config.toml
dataset = "made-up road signs on poles"
crop_scale_min = 1
encoder_widths = [64, 112, 192]
fusion_encoder_activation = "swiglu"
fusion_encoder_head_dim = 32
fusion_encoder_bias = "all"
fusion_encoder_inner_norm = false
fusion_encoder_drop_path = 0.1
fusion_encoder_positions = "learned"
fusion_encoder_cross_attention_every = 1
optimizer = "soap"
one_sided = false
adamw_lr_other_params = 0.0013
max_grad_norm = 1.0
lr_schedule = "cosine"
Rows from block 3 of the image encoder of a small model that answers yes/no questions on an image's attributes, named by matrix and row number. Each number is 500 + 40 x the weight over its row's rms, rounded and kept within 0 to 999. All counts start at 0. Numbers have three digits each. After the name is the row's rms in percent of the matrix's.
After each channel's rows are labels from the 100 images, of 14848, where the channel reaches its highest value: "peak on" is the class under the peak; "strongest on" is what is common among them. Only what is clearly more common there than usual is listed. The data: made-up road signs on poles. In brackets: how many of the 100.
# conv: pointwise conv (encoder.blocks.3.conv.weight, 112x112x1x1), inputs 0-111

conv.62 095:528546441473500523505497590467528451486468434539429501533453527497470505514538440499512449479563495453414486552522519523544471511499464546429485528507496565504513547528523534551463420435502499500474536493494455504503580432486561572451431431504492490523540539474457475575505538519450469467526523571459493471540490586553517501494466465533
peak on: face (77)
strongest on: blue rim (74)

conv.98 108:493487516509447530437548470488493523467433511524498471461491491500484538397514511484438468484471499509633507548520508488469563504511478508511570457463494548481471511492489518446545495508570452564524520550512538484527506536509588530547514540572422502468463468497464532569536578532496583530435434439431523485487542463466540519542501487498
peak on: face (83)
strongest on: 70 (36); black face (29)

conv.33 100:524454456478501422491470578449464456483471529486480490589435513471503519478418421558502473548493508552556463516514479524505480425538519513534499587451541548479449527450571477473495511493501533559485463381501529491529522557502551488472549555541542466483524544435502516537457520446544535546474492490546524522508546487532499558531504555528
peak on: face (72); symbol (26)
strongest on: blue face (46); black face (33)

conv.104 095:470468523448491427469438541554546487544484437526514489552461492502427490498500498473505499497567512577563478471491450548506491477535516514507463597482405564547509533489528519495443534584553521479492487521483515495485468505499534466569511509542503542575508510493559562456586494591496537572447486465488492453460517514508440543518467445550
peak on: face (65); symbol (25)
strongest on: red face (25)

conv.53 110:520529502495513519557516548533440451451573455548498439579529451514486432590454470477479510522470494470411526422497511503479452481526487474486480535485487475490470469420518500531499498466572487389504459492522508549457529449476533517476487446440539584427454540529533544495518452441594513476453498509566497533501490514509530469457518502514
peak on: face (57); rim (26)
strongest on: struck through (44); yellow face (38); black rim (28)

conv.59 090:512517493481503469509497428444542515517441441492454469433464581434505525469490532495511497456536539514506537438504589517528492504521532551493431530506535516473462550444503489563502529485520518538497581535523574578508464454466524466468433467516492559547561526458495491441548523499461441522533533464499480528597476583570512511484571497550
peak on: rim (51)
strongest on: red rim (29)

conv.58 101:475522524503501453495467520524545569576531496510504542501547506482433466441624476461536486461488498515552553472374477476542526410497456481536442485516503514428581529433638520503475520493501518445530451473489524516484520497501496457491486448466545386519504509510470502518520475469469510503497529484493509560549516517480522519489491476465
peak on: face (92)
strongest on: crescent (37); black face (36); pink rim (25)

conv.100 108:493524563497451557615414494489493489614463440464467505502507546540507535515523509529530492504519404512524447501604544510534479481489445486525464537531519492493582527488585463459497492477517482447536512426515538447439512531493591491475561465563455455516490462489531503514500507511518424488449516527533522528530489534500528450471457487500
peak on: face (71); symbol (26)
strongest on: arrow left (39)

conv.6 106:537430502474467489428512486500509502524490565485529549556579487512449493572572483514488540493446458537492537419517480424474546488556489472480544527521454528515467531488580436473507467468462461507533491489476469538437543508464500411496507494601455537485473468576514554487603523540490502420513500494478512513527519509492519504504455410443
peak on: face (47); rim (26)
strongest on: yellow rim (50)

conv.37 101:552453498494513461504503469497483518478535518452530454465568528458510543528470545494510442543561523474504567467489467517512472631518508525439621501490468481608525573432483484501489584476429534574517497463461566474517518490520509477486458508585480554516507532524478535534475497499520546508512566468511482514498467461553434504455504510451
peak on: rim (48)
strongest on: purple rim (42)

conv.78 095:534461457518442500535473528511493506485441496501477491506505527476475499412570493529495438509621525432547560522511481480534527580563553473497518461463454535514468532563520527463548525546480455527552490383521465517571515517412522514471500487548461563465479495512478474571536522493496539523500483527451455588488512499475524507554582511487
peak on: rim (53); face (46)
strongest on: pentagon sign (60); black rim (50)

conv.64 098:479528592447572522458541497518493500443447484520556512499474546532457530474523540501527521422436564450499524483479591507497532512511430474525519512421531551470459483445542527549462498442484510456497592460555500550449513458518571545467493513558502456570495510562525467539464497494507429466530458450461448464516541521537487437462495480499
peak on: face (79)
strongest on: orange face (25)

conv.39 094:397505553453532532514470468471430514548546485513470548490519453459461546509483531532531397513531526579471472528523508518527452526524452475531516514483518490488513545479471558453490503557527477570456533467495508508529516470530497479455478528464563591499434568437437487438457515575464509430547517541577564489490425528489484509503475457471
peak on: rim (33)
strongest on: hexagon sign (40); yellow face (35)

conv.84 093:490485509537493491418448469553505593472463519473431466489457507499495471519544499507475488483467516430584565473484550453474486428500437511448531539496447494485539491559446526415496556511511511549470422407579516547468458480526514503530473459474510503472524498494531435519486458472546569431571492468504481475509426480511536519560551526482
peak on: face (63)
strongest on: white rim (40); red face (35)

conv.75 106:505525545476482544527517429418503538470572531543442447364526546557464463537554516509524522480512522513510518513504455493547541486475436457469558503481550496500518578538515542602455456506418541492503540563425515491508483492542473573473523532491505497484481497507522456512480463528495494503555472538496523506489518425501405564452528485490
peak on: face (83)
strongest on: black face (38)

conv.5 095:510567455481514427449554489499528462481525526472542513487583510428524605516558523525479534472516499507469505491446521530533500508493556497453488480529572528462534566465532484456521480409497487466545486515443528535483477501507544491457419522380526528493483464484576561538588493437473516446537457567491495461468493538462479555527523506497
peak on: face (99)
strongest on: black face (54)

conv.71 097:547496427469538521565460464531550501476517497456530482506516532509514471465456608575504473487442504580533534552547478549467529549449456456533520486483440533555494506501560529470513521436559515537505481529499457512456473582624492521483418541512445437479496429523481478494484489524484492453541452479508492486517494517488437559561521468548
peak on: face (84)
strongest on: red face (83)

conv.29 100:458487476506470469535519495512549486507468534514513536480458537506470437464416445390507458508465514496526449474459468527491522518533531488514519495513479427502430563460516450421447502421463527529489588452529511471498485497619532500531485418474478504542478580458493519496475507464583554551494496500503519566453547578473471548529502533490
peak on: rim (27)
strongest on: struck through (50); hexagon sign (42); orange rim (27)

conv.83 094:475560518563498548472547444508453483445552515563482479436496529515525531508545514485568510470504446472433498484472411483456545493473509458469584602468444502572518481481528536501497566474492538548589485529519564533473468443509466501532537522523530495537506527515480582478512565534460558460511523446463518544529424550501441486494447494482
peak on: rim (39)
strongest on: yellow rim (49); blue face (27); black face (25)

conv.55 097:538446499561520468360474486512486502423455523493518526511500566507597439500493478512467446531512514446499524425533518511439520540453498536465447478472495499491487506592539488418555505519439571475540482523513476489481506535464601491458487524446480536522558517561482475556499483537520498535474519425523524504562507531485544562515506491552
peak on: face (72)
strongest on: black face (25)

conv.79 101:511555494522509527474549504605498477496537555563498452472530393484485500440484515513512527565440483488419520591497511511497527504537503514457513490548577519505498479448522534490420421444531548556518493510570486554498465478478485516504424492474594467530468535482519532588470501508449435547552452488502473476489526507517516452529513431528
peak on: rim (34)
strongest on: red rim (40); black rim (25)

conv.94 100:510470531443447447531477525536495494543508483530523508516455510551552584429544468490522467391537518561599471487441538523507456584495592537493507516454489519455489517570502464586469524550503481481477496511552508480537510462539556489501539519480534464552493512483527517515557528466506516477557581550498506491597468485502425514447541515506
peak on: rim (28)
strongest on: red rim (33); black face (29)

conv.61 114:487512504499477475544508514524521419550546497481438503502489590573402468513524504517535492490566501565488493469527542553449528485488515572465583455496516567482448524502513464453474553441566490519520474584475486486535498488471559487521451495462508496493511477525513499503418534437455480345536479515542481515531507511519556514562522474526
peak on: face (83)
strongest on: black face (34)

conv.65 100:426455460490576517498525518515463507511469462463502621475511493534509496452580515500491526509475476453454536452508577460558547481480562500490485489416551481532554495501387551561544516538519528481528479526541470521447522496565468435521580503438559501495477501521480520441529517538420540458536460455496474543552469468539513496526515534505
peak on: rim (42)
strongest on: teal rim (46); red face (43); blue rim (38)

conv.87 101:516461537491446460478451573525514437532506450459501478485476464532500443485510484490427505582453443462444543548539490479440524546546481515484453481565572470480485470488552489578494489469541538475537523492486484505503525453499520487572483468557469533464434541493561459476439485491539522494562545468636482444537528447461535563462478508513
peak on: face (50); rim (49)
strongest on: red rim (49); square sign (41)

conv.51 098:508557550411558529482495570512573581547546538471496492477433428479550485535542522516511515535513455476450546509486576485505519533530508479491541533518461463550507544443511518390424506568496441581545458488559516509543540488493533532465565496478540497475518486531504509421549533478467553471562490499511553528456508518492493493501436468465
peak on: rim (32)
strongest on: square sign (53)

conv.42 110:521538420484463481524491535503458513443548516489529529492517592494525504494557471519457544503544481528466564552493543483518439553433477499542529455446479476432605501488442432530555555506437536530530461465531503482548458543560540456422503552488537507521485473448513536523493544477509474472456419511478491438520476542497531589505466551452
peak on: face (86)
strongest on: black face (34); E (29)

conv.47 095:579551460436498508504513534461553492469546488525462535437459490506510529487501487549537496472493500559474443467552509482463527524461519490472506524490470522486506427499508431532534559504498511515504585540524430580505458553502493520492460504472463501502452552486566563515489442546549478618508478477628466578561487497520516421529454482483
peak on: rim (58)
strongest on: red rim (64); teal face (42); hexagon sign (41)

conv.105 100:489482509484486482584473564548486459442488495539537520576553480563450507486591479510565508541603493570471458510457480459460491480508526538423504491490439459444528470477500547499464423462429519522533525552464498537475503461517399486514478494415508517536524573450504508465575517480485490442520515555490492536488503501532482434492531554510
peak on: face (89)
strongest on: black face (35)

conv.4 097:507536465489600503545485475474524568549408486481491526500529474445518503485551450486520525528559453436491523544480549535526479603484522524505466557462475537523527565488429577536486538492454457515386586520492508502453509467477451575533516476500543555546478461499536585525502530521533525495493522479498522508476483455462513514519599508495
peak on: rim (55)
strongest on: red rim (64); hexagon sign (40); struck through (36)

conv.1 094:539529593568524479469469525512483549489547545483509491486518493489524493473571541610559499528502484545473518556495500416451531492510467539510505507601495453455463509514547533587513553513542485478595488505424466532479504449459449536458489454473518565570439514501424478497500455546480408527486511452506517513501527447530493484483504490552
peak on: rim (34)
strongest on: red rim (34); green face (29)

conv.63 109:520523532532494513535434523475511558448403476564485486440520482494505536580549515536455497536520494510522509520518480404550464501458470485526453511476482476493576523463483516452523449494589441503526532365466494507452477472528554541466541533516502479444531503501466493427560582466456509471513486579510413520468482497481500519563505486474
peak on: face (89)
strongest on: E (54)

conv.32 087:449599458493532559546576526574523498514498511499467508516514542441385548549487395522468491577484466527442478460480466471510551496444494511526504490505503549522559516569580522480548464506471564503475517531532491476543562487517513534494552524571466448520470561568530492436531484481558520433501511548539498514514551497488483486507536473527
peak on: face (91)
strongest on: red face (30)

conv.73 104:545509455433554544367461463491497533521445488493567499611523526511516484459493541509478547567523497476526449483498514522489504504523488493524528524500476497459511460523491521439493449603526446400536529499477516529460462517453571523439463515518465471440514453509481481495453520506434445490527507528548482532466457490405422528521457472504
peak on: face (74); symbol (26)
strongest on: 20 (58)

conv.96 092:416528506438512474442462475430510537484572518477495522512429466508473501546494503559552550497454427486518411461516540475529481428508467507564575427502503570568528470519530425536483475461483499459505572523514500430473425456516504571513467473462488489544498497496520486505532501468604461483482486465495578535531483520504542464487443470505
peak on: face (78)
strongest on: blue face (25)

conv.68 104:507483409541524450553488461556509493599547495506486520424495488478498474512452452476503497448464419503485463460553517473544497489426506534487548455476439555567444454461547466421536560504469487435461539488471509457520577474480496469465485490489544535559495482539459467463480471550530536483543499489501532488493534533564517453422565565450
peak on: rim (34)
strongest on: red rim (53); pentagon sign (46); red face (29)

conv.27 101:490534507544539605507520492483502578515568469493510519512531463568450503464434424558509520441517517565632510437428518514539458517507533526429493526477477420460485511528523475539486518504539457486506483535529510560491538527527593501467524524535508532539544521532494512504554467505549466618446512518482524516500487478528532529448457518503
peak on: symbol (51); face (46)
strongest on: black face (30); heart (27); T (27)

conv.24 100:425530423494551488571464546534516595536486512514555451524472520514522534546558443511481453460506533491534566472583495559459518458448469589485545455504467475516482542532511487454476483403489480495499468414424497543418523493503546476497453474522467509497492559498520480469568444456508543490535436523477499440536480519519506490549532539515
peak on: face (99)
strongest on: Z (36)

conv.91 100:597514492538498433581549473541495417505544432500428465480513515508456448532558480544499490552519511453465533460540504524520544550511504459496483455551481511463522443500509512586474492484478512538486444459438461566477466491483447515411524519440515448490555445471498502443466436518481477582482512482504424436576487493517452504490517455519
peak on: rim (61)
strongest on: triangle sign (56); purple rim (51); yellow face (31)

conv.41 097:487484539509439536517483485517503506532463497444536558470572410556516466471542510549534467448516500550574561485600450472530513462470526533496527463451438473521423562478584490459495472540514507527507555470536474556559426503466521484531556444568509524482502456474528466435489459522531531553509444590487482485471510487480421486526511509493
peak on: face (94)
strongest on: pentagon sign (48); red face (47); orange face (33)

conv.31 101:511473590496482536546520468534525594441500546479542583522491522488455436464460480456559502516565589511478505480477504443455518473492456516509467507539512503548492521470587471479567530508444526426437512520498481511528475534505426481578520555393551421472517534545514507488501465453488476497492554536571551542463500479497495492470462519526
peak on: face (49)
strongest on: pink rim (41)

conv.19 106:516531494537485552453565511491541456543467472516538487529493456530551446540492514444521466482563440500531499559496497516472478543522463497547420472504379469485596566582519563514483419530489518539502465555517490513458542540484451524536466511447523533542501531506444521514523421492480498589492500552496557420568536524510521546527511495498
peak on: face (77)
strongest on: black face (29)

conv.92 095:539537446511579518466514495575514456522501445464509562541493471491525512543404537489454509497437537467495495506452501566579512495482520499478469526500532458456539487470470480514447500443488498466587494479514479446493506458525564509484482407461530533485514539612490457513480526556477427448509516571459475548490497470610478447468444534491
peak on: symbol (54)
strongest on: orange face (81)

conv.44 096:542487495574479503474445524531489481450459508435536472532509470515463486485507563490460500458445404509561422551564470502436484491574478485544457441519508475507459480447517549472483503456506558502478434526473485500551490437529469469570468459451539503547497502524541437486522493567612438538512462523489463487534422550463498517462548453535
peak on: face (68); symbol (25)
strongest on: heart (36); red face (32)

conv.110 093:513504475499503516540556468471535408532531539484528467440549479509432486432511544464451534487436576490510487486526503484503478510525528529473452509527440533514497511533458537637489519421445546572507435501515465486476435467483551457478516504518536538459460532509516495482406533520528556582496493466531555496445568524486485476454536507424
peak on: rim (45)
strongest on: red rim (47); red face (39)

conv.49 097:429508515512467488531497455560520500605493426477518512463500475473503497471458496422503513530473474463502482481536403499540470566609530550510513531497466526464524538576504456567509447508515525461466526595520514473445545470495446528419499496428448489482466510555512536557496440486476435528430473479478494540483518515520500411498545504522
peak on: face (51); rim (26)
strongest on: orange face (30)

conv.45 094:509501475527511522529565471448527527542509463440458492534493463478508547511525523571497482482509455442437475477452491533529559461499488559457521563473552500542546538521451526541486497474555495446503504420457500487420425459525562503527532498588587520511501524433483509382528508435519473485478448506583424559501477513517546517482536531518
peak on: face (81)
strongest on: red rim (29)

conv.3 100:507546437562459535473515509522531498508499457524428482509517434514560545518473481488438524534487478578522502530545521455564426461506464523521519600489550497482447500519506554545544459524431479601480463465555491523517458482531504518475505574473488539442451478448517519404517510530509524494581512495432439489528563461552489555544507534469
peak on: rim (70)
strongest on: white rim (57); red face (28)

conv.108 096:468471446472479479545448429485486360540413500483528472518498494530528509405567470533466449538499535495501484426468489503496550582513457474508461464500511465429496433521514512468515488533491500453517614489467511498498529601514471551535492557525542522502496571512446485531523512502585505546505506474415476493529524493525458500497504531513
peak on: rim (77)
strongest on: orange rim (45); struck through (44); outline: hexagon (43); red rim (37)

conv.17 096:426488470482451556473532452560538549477535508609460511509486475431449529507475465502491499496508419505460549556543521509510554566532393504452501554514445451542441462474475528559455527516470482473519537464517452492428484546489516512493431455536493477508450482430487516464527531506507571503476505516551440475502556497501472604493555477491
peak on: face (77)
strongest on: white rim (38); yellow rim (36); red face (33)

conv.111 094:385399482554546529613526476489487566519438561508524491552471435510438513556498443548466476526499512491423542516494509475479536503518435541530542505444559491487495467497493532540467500405466513461517524456454458482471474493516451520547484451522495516529554482520470507524458478498524527501459507451501513465568494488518545437472575549562
peak on: face (88)
strongest on: yellow face (39); orange face (25)

conv.15 097:551526561487523533453483510490419493541556543482514512493472431531531507491550496535592467492494419566533476517522515524533542466531492491529521575571557476578498516549590511464504481513447457481479422480537409475566523501503522510509483436492478504494533531561486514496432467436528477513475584494486475495435433436484442514464474511460
peak on: rim (41)
strongest on: pink rim (27)

conv.82 107:585533547503504494520589515538531455458531433585463531454554473542553526564484502477526495439429495481540451537513506468458535507399563569517500429496544438478460499477518528520518459488496560510465523513529500506497506487536476490407519475566494543495449496496532553523444505484582523562513548514504504481444529551499486523509535443420
peak on: rim (49); face (45)
strongest on: red rim (59)

conv.95 107:493531528502549518491544481526547520544573488452547424517495522521476467546556494458532508515482583523491487499493454568509507486496522503500451524462483465490446522585542509415457468440415508462531518594491446479571445516523467478523572509463438482421538526523525524466496519511505452497573536542509448430510468518538568507497489443414
peak on: face (77)
strongest on: 90 (25)

conv.35 105:571557466479419538496476420484491507515487519498521586418476480442493483567503517481486458551486473524537428462490533493576552526460505521504617387504534482509501521602482497485504553515467559479426565470506500555470543510480592499478488499486517487533457480526547495534472512463530489467498491557486528525553538518491446481478506449519
peak on: rim (40)
strongest on: orange rim (35); red rim (30); blue face (27)

conv.23 097:512517432459506524503462540480459524486565537565553497523439471455533530555495499549508505501468445426523460464473513509536510491489454578457452464444523510505556468607460522454543456442467526460528555573490445488524562605557485520512456573476497517441527514502508524536476533502515547458548518463498559536533486496524471571574502530501
peak on: face (88)
strongest on: black face (28); % (26)

conv.26 098:546460505551428447519503471473506468573441522462492569532505470511539462514485439468555504568434458536496530504406494496489483465580439462415476592461516540446473451450465509407496415563490475510524457490538493430481500491459509523496467460475524528560488520522552494472488526479512466522565549499506487494518491523531457440536549457522
peak on: face (91)
strongest on: pink face (53); green rim (48); teal rim (33)

conv.97 090:489496479444436529494474589496526493485472560453441525458527482508483520438561464507456486521442542442513517497512520493465517501480458493567473496513526505471516487522451508396562568537511498538468546485564521493573454471457560537548459486597501477426530449508462448478541567449468515493571476443517477503529451542487529532460442568456
peak on: face (67)
strongest on: pentagon sign (41); blue rim (35); Z (30)

conv.38 102:503520484511527503407488495447466524508557552465510509463493430539501509496504487501556497538499497521524546500540523536535533512492471545491469523447485476467506567613590498493530518584486516478529509610577485553423516483428486488493544528521454581504561475510449438496554434536492418455520447455500503477489538523438456528501468526533
peak on: face (61); symbol (38)
strongest on: black face (36); % (31)

conv.106 106:500455513584551485550540534494574517526435470453475486521569501450497538517508466446503461511458493414482491444448477549539475501605507540425474475522470532470470480510524443533570519597474482462451503513511507467560475537501501521563540520453489473515497482459481469515416450543503524551491550534502505571511530529582454507510450436538
peak on: face (72)
strongest on: blue rim (73); circle sign (45)

conv.99 109:488480568508461577481558541488496527477519492507542535468434418530477500511464499564552494519543464474423480538489464503539499575460522506524420537470584529480529438455457473502510483471455507524501450475500493555447580486500544438422425527443537537489506542496492541486472470472528459603485481416575502559477477498531515497457468502523
peak on: face (74)
strongest on: red face (30)

conv.93 095:440497483563442488452453436504529468576510471492514403504560530514488442513480522538556509466496503493479465460443577423541476489498505451477433515518473502471547519484525473523457498475455518562460470457457488455510577526582517534513498535485491495483493566482560560465538520592539396535464484539559536547517552509438478503453514493507
peak on: face (56)
strongest on: black face (36)

conv.12 102:486530458490531507437508458542456514516475436456484495461537557487433576460519483535497534560503562487541482491540483532507439474483527484558482500485472596475556439546424554518501500448519464543498446477531485530589537524497533481551562467519488450530465556461570491576503423507545532440494495497423543492484436575499561507514517496475
peak on: face (77)
strongest on: black face (29); white rim (28)

conv.21 094:525530462536524468507517535474541421523475466490451458523485521538523481579513483559517525482534548494568476463548467559505491475527486528487516524444536544505497419477505429497527480482592515512535538468557457501562412489496514471507417441512480564586436511470469555442473507458506451513515574480518527570531461586474455458487458476546
peak on: rim (55)
strongest on: blue rim (51); red face (39)